Rows from block 3 of a small image diffusion model, named by matrix and row number. Rows with one number within an expert belong to one neuron, the router's apart. Each number is 128 + 32 x the weight over its row's rms, rounded and kept within 0 to 255. All counts start at 0. Numbers have three digits each.
After each expert's rows are labels from the 100 images, of 14976 (inputs lightly noised), where the router gives the expert most weight on average: "strongest on" is what is common among them. Only what is clearly more common there than usual is listed. The data: gratings and oriented noise at many angles and scales.
# router: router (model.blocks.3.mlp.router.weight, 8x128), inputs 0-127
# up: expert up (model.blocks.3.mlp.up, 8x64x128), inputs 0-127
# down: expert down (model.blocks.3.mlp.down, 8x128x64, transposed), outputs 0-127

# expert 0
router.0:134129148094081103101107126091059151097134113116120138095099016090128069064141107098133152175084170166137114113150160123202153138095096127139215102115089136150170123134094099133167162138109116142188088122088091151107127082195125111067146150120056130142129108112102148132099068127144085115096125132088134103151158111079102099166124154135112156090109140129112084114125170162159106139147
up.0:142096144130133126173100173187146123121131170089142210128068181159120091109104176147185110137141167166096097111190156097171087047101152112136153168124185047127124140117091132130119122167129152087110118125137117164110160164105113108187107106146121178183174096068137101146117133132145139132067177111200127112165127122180141094090150128104118127111122139154142117178107131137146126183168
down.0:128093105126111071118077113101156118064116090112094115131078120109093101141128112099139082114150142164137096134119138139176140153059161114075123123136103128116117102127172139074120165117140129183131085141162154162088121145157090160200142164160152138070126065075121167108174121152154126091184125125164148180071114095132104107148045119093087162112144108174102134137048118120153204163155
up.1:142124130104152095145128149169174118105074147150143075192181196161172133102096134124110143089114136078114089155129106157138095117142160114186086081124117167087114056156162215117098064119181103190158159078128124125128157177106123154124160167122131118122128131158128144054124152135100092137129106150146103147130138108147168135108170124182194086094126130165105118101143132179065107175115
down.1:153147122105192120111138138141145087120095137118099103127096064123121106104132121153124125088140156062154159117098105064121144130160136102113169194171114065137119091133121132162137139094102142114123140152054152117112096116088145085164150069059117091194149165129174112148113154128116205162159203085062113176121120141113126157090102169140139102094125125097171116138183207117082133104155
up.2:107157127151117146136147115175143085075088098122158154100159098133122147150087109061113156145106078117144117118096117130108194126141071157139191157107139177098174136139147144157101123115153094120152162128129206117172075078185129132054099164107189063037206103103135079105176140162118107131118102122178128128107111069120127139125139124105111088124182124167140134117106165104166119127106
down.2:146114119105131140181145152185111085166153153136125132092102147175158120125145197129107130126172137097185150063107112121164159070188129185088122118109155014147092130063130123126142141093092153106178116119149142191155108178096105111092095080167063140166140127137101121133074088111111092177143146144121134112142092101173111129071162131114168149123099086111104140117106130058122114149142
up.3:096143182131126133124148137145138134159156101098095079146169086107149135191084061154148176131090045100136079117186113102090126095170133149144144083118091096101120108142209105119130153106099104098174138180110160091147102109119130133076104153122137090083170170082133145132099116148124155101154168123136129103102156074166176105114153100108186097191132120200127134064122185144163152157126
down.3:076125146121121126070120128133140135148173154196146116151200191113165111113142188129128117144079184107179141123153137099160113160181170126129113150182139055179115116107168129118146117085103158067154078184105142140165120193113136119162129111126090102134178126161157071139123073146142102161132175104064115132172126082086159060162165119113173116161125164083096105126137105112120143146111
up.4:175111200181115129101121054096147106127137131104074154125082126160100114133097073130106117192097142119127100114123162173107124093116160102104152101157192106125100121155189193124163138154162112148126130113124076135128142116188142141118125182102183137128139221125146117157180136189147171155121094124136151156090118080118106142096117157122131083146091143041131118156104170095104112064083
down.4:112097149117131097156126172086143112177164107075082137130132101114209114183174151077145097079149122098096124174146162125138124154101123114144120161094084112135152115175128114058125142116133186158126092128146219106151096152116098155151108101160062130071137173117140134145097163098079069121088147170107099151129164105063101183151144193111098099165125116154095170097095169088121115137126
up.5:075095110143168127135097090119101112070190080145082112087123090147110158137100177152111145136106131133128117089145167205096147102082145084117154128199105162133133165101076174132149120113155117066079126153080171182127175154104155080158097140106102134177106178118141147154181100127098119154101198100102138098132145152164138185071100093114121099198155107120149142104124127104120120179167
down.5:147105096117152174193101165120125140167115119120134165183094132101162127123194129128089114119101121128155124140130162137139106134092116146130165047099156092130184172124134135099183151150185134219083143118118144120140205148150143080146182098120140099164154153137132160094102080192145076153083148173097121116169109167196138133113097130156136105178126151079100198152132160089120165161128
strongest on: dashes; very fine; stripes at 0 degrees

# expert 2
router.2:158086130080081073110102118098027144070180102124151145119118088122132114111128125108112150190127149130145090112111136094157122103095100167147140102107070168150144100131128091118144159143111096115145100113092071159129147107165090114112117105089042121203143128098086201123086118093167110110109105114037153073125108124075153104158167162137094113086131110149148096082123144147122089155164
up.0:085111070091069088183135155176096107103129090175105180113144121167106099144129153180127109106080176202104081113178167093180127115119171146099054120098129147135121138134135129115062089100121103133127158142139147107114099172103204100177101107096126147160101154180087072133076093126114153143165163117090111124095091149119136151143139214124154105133157129108139147167123171149082130112114
down.0:111102156131214144145148157155175179161130177151103129168141098162173103121097130137134161087151150119189126080131082113151121087092152125148130152133159120125079104138093169144204144193114141125152109107148113119040108138148136144190092121145131119126087107071073134100139187151113113183141147077085131131093179101146187128116177184105103137150179145137104080062153142160148141108136
up.1:129127155140202136109082133085119088149102104149153149105117171103094069101166124100138143121083094133122138172103164184255152056081110141100144091142140164129124122145103113124157116146145088112201099146096119177136143148146129112109184127134125082132130108071161078103158179107136166117138125131132135136129137098153107197168126099187173129094142111087109093136074110074114123149152
down.1:160113113114118182120137152126116045205152108069052101139099131127155186151160171138155137108124145108101088138092171172189152162150101119123130106111144109128106120155175120121136128113082150196197190115117122083225120108112124141121090153153139118143113152144113139124142128115166062058079127168090099120177090152112084149120127111102158107055126169143147099131146178124121109143137
up.2:113145134100146164105194107111179133123061163148168146100132148140126138113154099107152177097105081122144076127160131136104156169134109155157086084056108101110093151168136097125100141151118097176066132140067087029146034150106080158113158161111186178142089101153111139132110152069128139161066141126101133125131140123118167174130130119097097115179107172089100142114159148149116146172111
down.2:172124132190067141103190129052095141197107086127130100118121096179180098171169094162115166117139116130155232126138141137102136154058104119113114145128129184066129141117092126169078151155139145105068142109125088129105162119125136083150111147131070112090155145176091051148113164159190088145157098146104109113169132151130131131112135102153169120119117139120192123134109100129147090093139
up.3:100153150173034140133111108141155089140133106098122141117126197157119119179126174136153116176086132129173143103171073129088073164209201072132101129130136165099129076149099181113141161130185099110124140088128127158146085132097131071071109126112128147087103169107122129110088177143119159130132106106090143136118118111142091152095140177138116102129141101170109138111155097082154186202071
down.3:097179120065085124170095134134113048093105187129168143135134106177168128132168144148108071157113134104154159133130099160124185103118167149145144160155154119128164156128085133123091148075090138137173135208132118169147099127159187149132133114160113144144156132126123106101125122161153117172178140187089123129126193053190098144137129102129142122202141095119159169164142204199139112112139
up.4:150175128130149178104171122130126101150118183146120158186137128151153128093111116133147123129102123139079112094111154150183133099095144093179094088165212126115191185095145135111172092155124116106126133148213218135141156126149100130146147136209079167088135113115095077140096166110089130124151201090160139096120197145154157126096151163134160144130135070153157139145138121079170141088136
down.4:132108068101090139130092164159121119091103157169113122120113151198057117133128061129144130133126126153102171091130141133183139108140138051155138167114119168155158116142146122170147108106131138140105042135147077112122143065156082110141142159183182125143088077125151133124177107109122100134117138107149116151109094132184043120043128120148131084112094157117135144114135168157145212200133
up.5:094128084107134180112164158120122144160083142156143161078098109118128181120172143106152096081084178175113065148109121138200111122117110087100159130171178150142157153065100091119149107157117102149079113117118086120107108158104070128144199020155144150071144108108077122158149129125080153144122134107154105122099132148116123171130155084089169098120170133123081177149153185111151167103100
down.5:069115090140135121088147134134108151170115187173119114085108112152136108145184131105108155139179208179119157118054122143129059148097141138138180138145177121094142070145102115130159135128167137120123135103164126128104190139108140127114127092215120147147140077114115096142169182150184124128079144170152073103108100171149119135103077128131131095142139171074121093151084162088148181196173
strongest on: very fine; stripes at 90 degrees; stripes at 0 degrees

# expert 5
router.5:132105122135084099111097114104069149091154128155127140097126095119137092102117123114130120185133158136128052088121112097179114121108094166118193116112068164134126123113138100153163175160122075144144089102096068158084128093179097129162137116090050115209155111109077158122068132081118119136124098127076153087125138114061134129144170181132056131098146097105140073103116179145121087161173
up.0:099073164158133155099164131101170142127111154131109129142110136159076176170159060097122128092155115125108063135138114143118142105139044108078136100148124089125096136115160158180201093139145154076122127126099089049135135145107116163103101107152172102159195124177162144141124141148096102126121061127046130069195097159176148147115126158116078142176123145132190101121144130132086117124110
down.0:109149073129121139080179129124132173104119087101157127106158102118143129096170149136136120120117134123116159157078167151161122147138121128148127084129156131150127112145121109120148096194160151158064087141137104089168178111093114109103173044212085085066144192038142102064095094134163177148187113135132130121113091105137146123141141164072168066060127103123139109132127092110088102156119
up.1:089180117129121152185140155161120158147180140142124173115158140165153175093104163071173096117120185096134170108124085149190110140144132140140097154161133156134163152144062140120119098125090103115139106124131167126098174111148189128152150134126122112108090087016103168106106077144146136099138109135091118159166174154129126099187103144177183133141144142104121115160133058106213079167163
down.1:122136102117113085148089097096088102133097131081142145146103146087138129086107144163131059125132103082158104134120200195096115098039157151170143093126139128069122138122139143122095130103106148111083169158140135151142091143084103090146148168126163139138122135155105031229052123150081097122161145141117099147138107134142134123077107028183128156120116151135137119108148110103144167103152
up.2:114129154119120067157132079164157102122113111116068138156141134146116142151205111087080104173176135139163145097200114121130106146138118136135120221157117134153118165156155190134158075092177146164101164115163129158162135161110112167142115120097132150130077124082111133114067083203194137145082145138097100195123136120105165057127138142139122152112141153054107171165145116145155125174153
down.2:150095163139146113131114145116121142119132180137120123085143084146154173079092111105110086142178137095145126077138114154167109103114122098144129124161109098119145157114178116137097146070147160068115128204109087119117166142146062139114104119134141125129134148137144123154090101147054158114133046167024170091153171074083173095172074119167151092133135077176113181125183103112115103149085
up.3:108094138129088145082114126092135078099111170162087137117159169140136106093096092146172063158134014068122131106140147134120146118104143109150151116108133111093148166097119153110037077146137188066118134082055134059155103165120110118132161156077141111130137040102138140176125163134128124134156168132140116148145134091195113121132137138131161092117099168129124055101127163123132149110126
down.3:092115112118051118112115150153184155135147129197185094193126086149139135131126185129117136055094128122111149095122105029078123150111164090083149148175108200121067128110129117078129147079153098112137088162102127121154173083148136168129106111156106084104113156131179089085131102121107083151142106135157132125144128147130148102150105114139121169097076103068101096109118152146164111136044
up.4:123131094082174150091057084147145130092085155044136156126120091160162144132140137138123118146115124103114102119142048068179100088111108121090129108145166150112141169078101112089143083102137115114168126142121161120138162152145136157141123148145049149126104144141136130106085083154111133159059099110130158148097131189157096136117125197171079119056095073128178119201139139111111120196161
down.4:158103117146136101152113144114091158127130116085095188157102120160133155156129147089120088070142214133139211113099163170104136119142101110116097151100095046164189113095164103117160165156146144109178142156120156060146110188104107128143169171093184142085102180172138140108090125119164067099138165121165133166082164112144158123166116168162152101084108136149130119116125100145113191164088
up.5:083143114139093163100103124166128108116123153124112118162101111131134153138090126089180148159114162156126065021155119175148128104132200151102093120126222188090174171111102141125135076137130124091120137145145184178133134165085211130148129188115118056144123150134124147178152121097090125153131051113146138112162111065143121139087123178117151113130111152103121118154113156093134129161173
down.5:139174084139144123102140115076078103144137144138105154145149083121112137054126161163157142138135124106130139125152120106127136112068139147094128099145154188146117137107145140123114137069128113255135097183150124146130096096113149074131168109142134137088090148115160146158070149128130073124168174108108111157163172093106190133175148153122138126106088100072111151094103187148120195128119
strongest on: coloured; dashes; very fine

# expert 6
router.6:133146143107080059116088099081078180035165112123122090130131096145101112111146122105143127171095163156114107127187141117183135140097110150137197117134092141157124123115159109164125191138117084119130070110101046175121128129161142097160149133136061135188119125086099205109113119106121125099111127125112152092163117195071139113157136141147080158081127138075113115058124166160119148155134
up.0:113136124193069106176122141103164144162146085057101142109128163124192106107155190174146113132102120153111098129167137134173135104174080168160091036098110133133081107105093155153134159079052133082135151107094138149155188194127131152127145175113134118114137143134160102099136129088095169083194108119128128127130189144132163122139096185160144165083155122159139100067147140142151137160154
down.0:107128149140135147153081101139120182119097130139143135165134076157113140158131176153117181081061144048100125098105117099110143135083173135153145155151085089130116116155158014115100061133116167159163177110148077169180149180143085135160147163128135094098164164155097143155149111167161144119229152149123129143201141104142104123153123130127126115133096151101092117167120067139123106108152
up.1:174118116071138152126067142112120131157112161138104105176146188170142194137113151141105136095093094109151134167108138145137122156141191126126147085075233095148128115132163206102085113135138134122194139118119167122107119139109107137164140107098136101114087191157109110143136129151123102078142059129151177105110143116158132178083146186097080104142085067069149144151157158150095106169179
down.1:149139121130121162160132161099166139130140141125116129122128114157115127146124120203132157122170124163214191141135131112176107138188107121101108127118120163131091159177107136188150131117111135152128091090129191093141132133127150096131182152151110137140137188105154101144125136126149130175173164154167170140143160147106099116144172255089128102104132106179079222146141221134126171135101
up.2:084061156165127150132065135111109128150119137153167160081126159149159140162150066128075145098077061153049131147036146164130122136143086094154100137112068147143168146132122154091109130136179095151158146148092132116090102134134107149113147094102170111172106030104126135129147166101127097109097145131189137162138173144071151175124133059134137083167137140117137168088102155119096137115140
down.2:125031130136108094159128132083112107118079149088080091106063122073112094092166104137107136112102102132141141114142114080142182153137047087143131153133165130091141148171112085133146153182111123142122137117121139126123102081134125103127133139152044069192153089135122106125103102227164123126093127128215126126119091125083108090114119128109146139081143189172118125130123208132099120137145
up.3:107091179150075131182130075107158129110159075160082100190163131128124163145138074126153163106105126107169103152152117134106128098133127159088055175147120127076135061174195132143070135089156098143134123153132082174139079136079120132107138187101147104157029189177149137145112123122112121126101145110166137126109166104132140140109164169113155129172156149171133179081127141104113105127068
down.3:159111139096109104121112128102107100162145129190099105131132086106156151141144181107092144161084149074142127143118155051135101197123131144191103181121137158144144177135111144187090143121076144109061132102095116165179157162120155076088113116115107099153111167160092110108127147163060132129175156133084172162091145080123125164154123159174123104181142078111109072125140195114116080061124
up.4:140116198130148174100136092128180108172126153143074093170148108132113134166098062121115123127119124106142094126186164128097114096124184134100145141100148128174109091100106199131137123100101154079115176108089183086155099098105120122103125114105159145094151092064091214111102177082153096141110040103170127159150162129082135138099130178122100116067121160129137113105169122150195110080138
down.4:128162154163116125107084123087138095090146140201136132125160203126094175049122125141173134128089109192166153158095145121065116155177145104080137100152143119150138155120122099100110112040173134168157042122106129145105115191096088070098173151101100109155161117213155130108160136131100142147095138162130124115155098135097135143111089179123157152087107128134162076182117125104111138113138
up.5:158137131131096138109169107124123097146095102114141065127179040122136138106084101099048164120143164140090119131112122142104116173120120168125155066139132127137082086125160176149147120098123143171163122110102061153123144133145173156104095126147174092082098149162139185081129228132047138116127055131095154121182157168092132173171113119116106166095136150160106107097106096177120112110112
down.5:117188193137107129081153132191103124124114134157152125122110154052134147102127067148104192116071125127134104173078127161093113144123126088107093178160124110111123135166093119106092099167130145152117151082136164140125112167110067091067170162093064124076199119069147138153147218090113185155116124168132138140130139109106074132125155107145131102064110137118178084133123116160097115149132
strongest on: stripes at 90 degrees

# expert 3
router.3:122117208155153086122072158119255136152057131182086147152105111114186083138126133071124134130150123130129169152194158118117111145114108119132105133137150121149115165117087106168135100100100116076132122138136144140150178130137136114139113152108121115127142112181147120123124130126095167124120122117122255112117124173164162132168073091142162140137161144126169153120154137144129181113128
up.0:092108135150139073109083096097152132133154099175105149087098126184188228140194146151117136161130101161139117132138100114096180114146098138162094132063107185149138100182155118139190087146145107135110110113145084126152187075147122167169123109116133109087162086103156052093138143128137163092141090118195108170093147139028132119153093144133125106156102150106150123106105121096111143099129
down.0:098110148088155137151084130066136097125107136153152112101118133147107195131142112156149147128162117128153168076136152168165142114165079117138125141186115162130169140217152060144064072091114126127140125053144174128126084143090094156135144133123095109098091127136099150176115135109107146111160201117184146125143161130079089150066113106133106135212170153097124104115075118090074151071140
up.1:191187122155108145137080109170132136078112090127168154151155126134125187118194142080137149156162206178161157150167117125156109063095151136110107164190156176135147099141102136140151203132125123129105136107099135164128167103133130096068139115135066085047128108139132109102149179124097117157144065123163102121119084103130053113112114142156130128082144144147064142064141148138153159105115
down.1:118187126127133120183099065169116096135107169125109132146118170142151146113148110124158140101096082123137076114126121146020134057080137165126112096116164084139116155103139191118127149102103090138142117111194138196100108153131172070137125097103139142117149102088152091153111141091120177086173167142098173166066149075086075136095098097165136115161083112091162148125111150146096073096106
up.2:126090145119172144128121124155082134121091127108165127096108179123167143159056179084102119177142118099134154150106184076121158168128112183168191144109171158117162166140113153104050169176155166156150102127113151154121097146123097137064047133196171075086178113136099130132187145143132122114101141152157128166138163034147141080113128100121099117132121127142121114145124115142147072132176
down.2:150082115110084124107088119176159114092122133129099082112118138117122148081084079088105147156144159150126099130118135120095146132091115196124183080124110146082150101114135124117128152047147115140080104099109125149092149104142117128129155175104007132137096116136183148120114130090174130115181118143160148166120197093078200087152100113150138151115138100135066119140153146163173211153080
up.3:116122087176102150118059186114133168135118153109157097125137196214182085124132141126156131103097063130074097101126118096083087162154145054170147124070176107130125137117135153171139085153158161157103155136179129065120127147163112147120165104163142089141212163100119165151128161152126121159112087111212128083109101158140132176115103154129129086105113159172149091116123128115102121126101
down.3:162106171116103122113075066143167176136105090116161144184086111122064116117135153131192123110112116198084153145147112049142170102178139127120127137189115143133115112103087113071115133110132121123112089079192144094125105157119137111124088112095085107166096136154093142043147157115112153095140121115196147168077109171125119081126134152108153141103150117117133225113087137154066145143116
up.4:098195138113120161101094113104182157156114121109111134089118099131098139156179130151140121155128133179121186100185116176164129125133148103117124156156137146134118121115112134179201156106077150042139116158154113140182164139087166156151119174063071195145063086106106087100083109133127137129185145090123160127157136115150084158094162142108089184090112142142149137115112111113044194113127
down.4:107151095072132153159152125109126155080192181160104107171116164110126121150164166133118107143073155121080201155155144158083199149140133127185153083118142128110144142113093122097137126171154096164115080091138085153073124137077106168139179102126219071125118148122081162122103157139142153096107119195114192074121148135129132124129164108090085102161142135136144145157084137139118062108180
up.5:124125079144135116113110169132121165114094134097163109111130188185120115093178084131149101154154142125047142087134139076136216145106092123070086197182130102082140212086113071109160139149125139182128123153153065153155089127129131143150077102105145119148160088186142081153062119090141130159143149127164106086098100155161132095126140118156089085097144101163104109133092118097128160117151
down.5:119128142122177142081143126098156183084072089189111132075158109188109098137137147082186104131182098182115106106126123103160153129078053087144097099154098153133131038095152153100116217176139133091123179144171136116135148120126098110168159136168111151121122145057095161106136134122111167118095124084121171165075100122107114090097156083135067139091138123074141104130106122137123128128143
strongest on: very fine; stripes at 90 degrees

# expert 7
router.7:139146107124110093114108121094054175051150118112142163106093128134133107084133159098141128194135132098140131077155103117161139134083106169150159125113120165167144141125105081167137179177111071139138060097101076181065149134192080125172152129154054123188139114092109169140084110128148138108096111115066172077137123112102124110183181195150096116096121151140123110088140141157148113149158
up.0:118084102114128137149098086146163115132131044128132130138109100153111138186079187134128124155139112096164165144105187108081153111116160151116141149109109124119146099111139089137052179129139130111119114135123159110112099091100095089114080130148199076081216143122129098146158121176190160143105186141208093128105160039195133087134097115097151088139143109131117115139134125141161083080119
down.0:151113120111137157132095136164173109090112113160103138118182106096116103151136105120120123159080129142115076151126186158162089129104133168140167107110129126077101104125164139175151106119170138110139104126136150116136123155075125095187155135080005207174133123169156135094136081117097094139140108159169135184109093091112128160132113164117105096193186074101116105140069096065197158132113
up.1:155181136155168157073109133138144157153123175161152120145118070119126150077096107123121110176109146085120104100116119129151150102108167109089155127144133178166114154162080149121157113149089178117117105157083181120140169135169156149111110154122158106133155130108110103162185155131116147184061018107121128110117064105120131085160018115149082137108153148107043131098107101141119140140177
down.1:123180100107108159122136089174118110117150093136141142118093156102120196139098141132142137167137150136131091168105159123099116124109102098126096133205103165079120145147128099095159116103096122203173146105125115096095180111105088133101123161121095187123081152098174183092079161102130104070098081153075088097140049140111140079072146106137132075062112113120144183059134107144075084132118
up.2:176130134153141137150075147110182158143069163194172085146134139142150135128190124101135173122115101074144122134152143087075175121094136069206127084117070122124092159108178152163132148161163137128148141116116130097097098129119117170116097131099208115116183173114098105109137169119121095124089095155133118132161172183132091100156069044108139059129107140119105115078155137151151094087141
down.2:150132096139089142120116058183088101114096100159121149118141132102138198092160130114168155153142116150132093139166104141210132133139093074152133143128116088137167159152165077139101114151140155096127092101130061093090103083077141127101117141110008127183089140123185108116075137164169161087109110105113150113102093161129113108156140117144169152154096103204132176137078076114129123131095
up.3:110143165106094142174159121163142114084107128123191176196107154171083078148056143123145150191142111142135142105188109108120071139143132138097200105118136074116143077122110135163130147128115141130108136133137142151170114165096134099066100112143130094114161128127105143122169070198144090160099192122077099102149141083158187091192144141118152144135119067180136104138164180143150151185155
down.3:116088137108122136098179173170113079125138102121106156154073143132087131110105165073089076123150079105097121168168116092102158139096208161136125088117100114134103148079191115118096100063086164065116177167105144120132157155114161071150153133109113157096141119096105138126138184111114082160148153076092139177122182066183156107143102124142158138149155126096101130161157091164191137185121
up.4:149067147129093116132116154121182140103138091161110172171149151184101125118073161145212100113121121152143157122164107162168127098143181179180151077070119102101147104100130106180099103079149063131162150151158145164136140102117138123140093081159160123171157159112159157118160087179175154144104181114096081086104115094167170098182064137145136151147176092127140098146153069112139106153111
down.4:157104097119109066137118159204105126105097093146183118143090130149136086168099126141138121105113131088167132136109113089134154135076162136076158111148121175105123128140107122123165095138124125143193143154131154086094125103103089081183164150129111167201091117173129118187101106155055111122145134157173131146121103108169189167076102209191160136122151082092117111152172123060185112142151
up.5:097162102164171166130114079183120094106108170106147119131133069137125127116136113149140120077042089096087160131089140121198118123054126175088139127116127131126091155108137088186162171110071104141107155174106118092159163169156110158103109146162128106113188149187163161120105166141128169121125099095109106043139101137137182164160098129137143164081183148126134118124136128130046162166114
down.5:191140153130192111160129089197156197138133091193148120131148173219111072112090159070113164163102129153088128102096111088132109156166079143169143141133152123145140101090135121127145145168081132117181136121129136151189157149080123106186125113112124153145154184161087094127130163109163088054101123135120142152087114143151146106105140149131142111024133141072145149101137093127096117133126
strongest on: very fine; stripes at 90 degrees; dashes

# expert 4
router.4:137143162134073090144109113099083148103181107149124147149112142073151101104125135103136147174133193166150092100162125116176128171106119123144165136151102125153142095140121076125139184150103115117198100090175116206129107142199151094128146112070054132177106086062101143116142125062119114126090100102093148124128129167076128087133147164137082124086141154143138121083138196202103125178153
up.0:158120180176069102145108156106109084122186097182130141147136147172101188143175132136117145100116129109124085157074153201059096108157165073142146053126150113095103090124133198089136111174150111164152166114164139139128113097117106088135147095064175097062140162152130123131161165072137144095135090132140109095105125095090126188123118151112159089148112130080105126081121182144077120114118
down.0:158102133128110077135080145114084141127156124127167078178117146124116150120116115145141158110060126172154135109164093099118162111138167103115117148121130138138118190174151120128090058130148146157140124087179173178091090130106190149119111112129004174131110101137155201155170144147161126143165141094157131139151152151134129160179175178135105071150157093094158107117131205128086079160094
up.1:117132141086098145096121109124139135197134121101111126134163179204167188120137087126105095095117067102083094117145171157159115157180045111117085110120120186151132109104135160134124190120129156132133131151087150058088110087087135134126143127141172108187182129134184164150120170112153121131138048162157104105113123115138139139129117178112094123138121163088161104110174057161083100055125
down.1:143164098152182129085108137119067126099132136160086102220174126166080118135161141096123128133143143114095174133165127199131161135183080174122122149152120104129094111121143153116102130160098111185099104085140149070076117143163073094108138105148075077126161113182134092094128043161118125107108155156158112147104131165143150082125136181129092096091133078126157118119132100066047126133101
up.2:175089177149165144089104120083134129129158138089140109099039073187125143104177115131153097114122149127126166175110158121160148073111078174125121178132123143131066121068117135174165092138100138125135163168184125167139168094165119127112063090101133134154148115148156096094085124134085129132163125095095114104177142163118162134112106162093125166083139103163224101166106082082099150169119
down.2:156146114103091193183056122156120140149161054172103153099089134172175134122146090103117162079147153131136127133134174149103153133139084128150132089096126161179137154150120124073083094218080089107156134135122167179111105151093172175169120082138144112143109174103149168125170083085124176136103128177125167128084095150127101164144117137084175088087155109151107111101109096175081147112155
up.3:100145091089131107143189168138143081159145084135127167165162195159152198138089204186106111104156113096095110094156110124100067134151139106114131071092139091085146096135113147121150135135151099121127142211175079112152137106076106118110119086076126196150103082177108084112173136066134145115088124125160141183118124145107133177164171118147097116146182128124122163102124143165075124147107
down.3:143110118129146140139168126162151135061087171103115130141105075137120177116102082115090088065123101124061171151103141077160081143157139165125124155128092147062103132131175118140105141139185118162182124130182128087162160156179146158175119153131094072150177135082068123137099198143161141158139138124123099144174120163109151148106129180156084122212215110155152124133138169136125151119113
up.4:104136156169136154096149060151193173166116143130065125120145097144165069109164144148155122127179124119127143123107101135112120163162141139137119091040080150176108048166173140193117121059153150112100137100115128126120183125145137142113137148106120243105102167067148108122112113142180166140132185089100139165112139102121133115111128065081109130155128183149133135122105108124110085170115
down.4:131129119109147145181117178138094117168135110115099128125108077080165101157159148155116144092142136118105148113093141152134155202132119122165173207171101081140124116179074128147122091130112126142141096100087084114128092082126080145153131150142131114090154126178077115167098097114070151144140089180106108089134161172096134086067125106079180102198133123097154138120053081102143135086211
up.5:131110181120109094116124116065118107154167137108107094156147074157134130174068115147137170117059082108156068117114085135135153134154127108176042127170091168160137111146122131151082146141159105177147079131184121096101163096107130143147176165088153124158134143131189135147150165081117150131136147127083137100129151130067146191127111074100107128180115112032083140117142177124085077143145
down.5:079165114178125141158156128040120118148156061080166121120130126152124137105199137101091184109134164153127125116129118125109110088169081081139136170105134137112127161128170134108080110146159129183097159072092141112074097128129139121167087138188102114151175156158164106125073074147082081114093110139157086144141125139141156182101137089172121124173085136144146135113130239093102138087126
strongest on: dashes; very fine; stripes at 0 degrees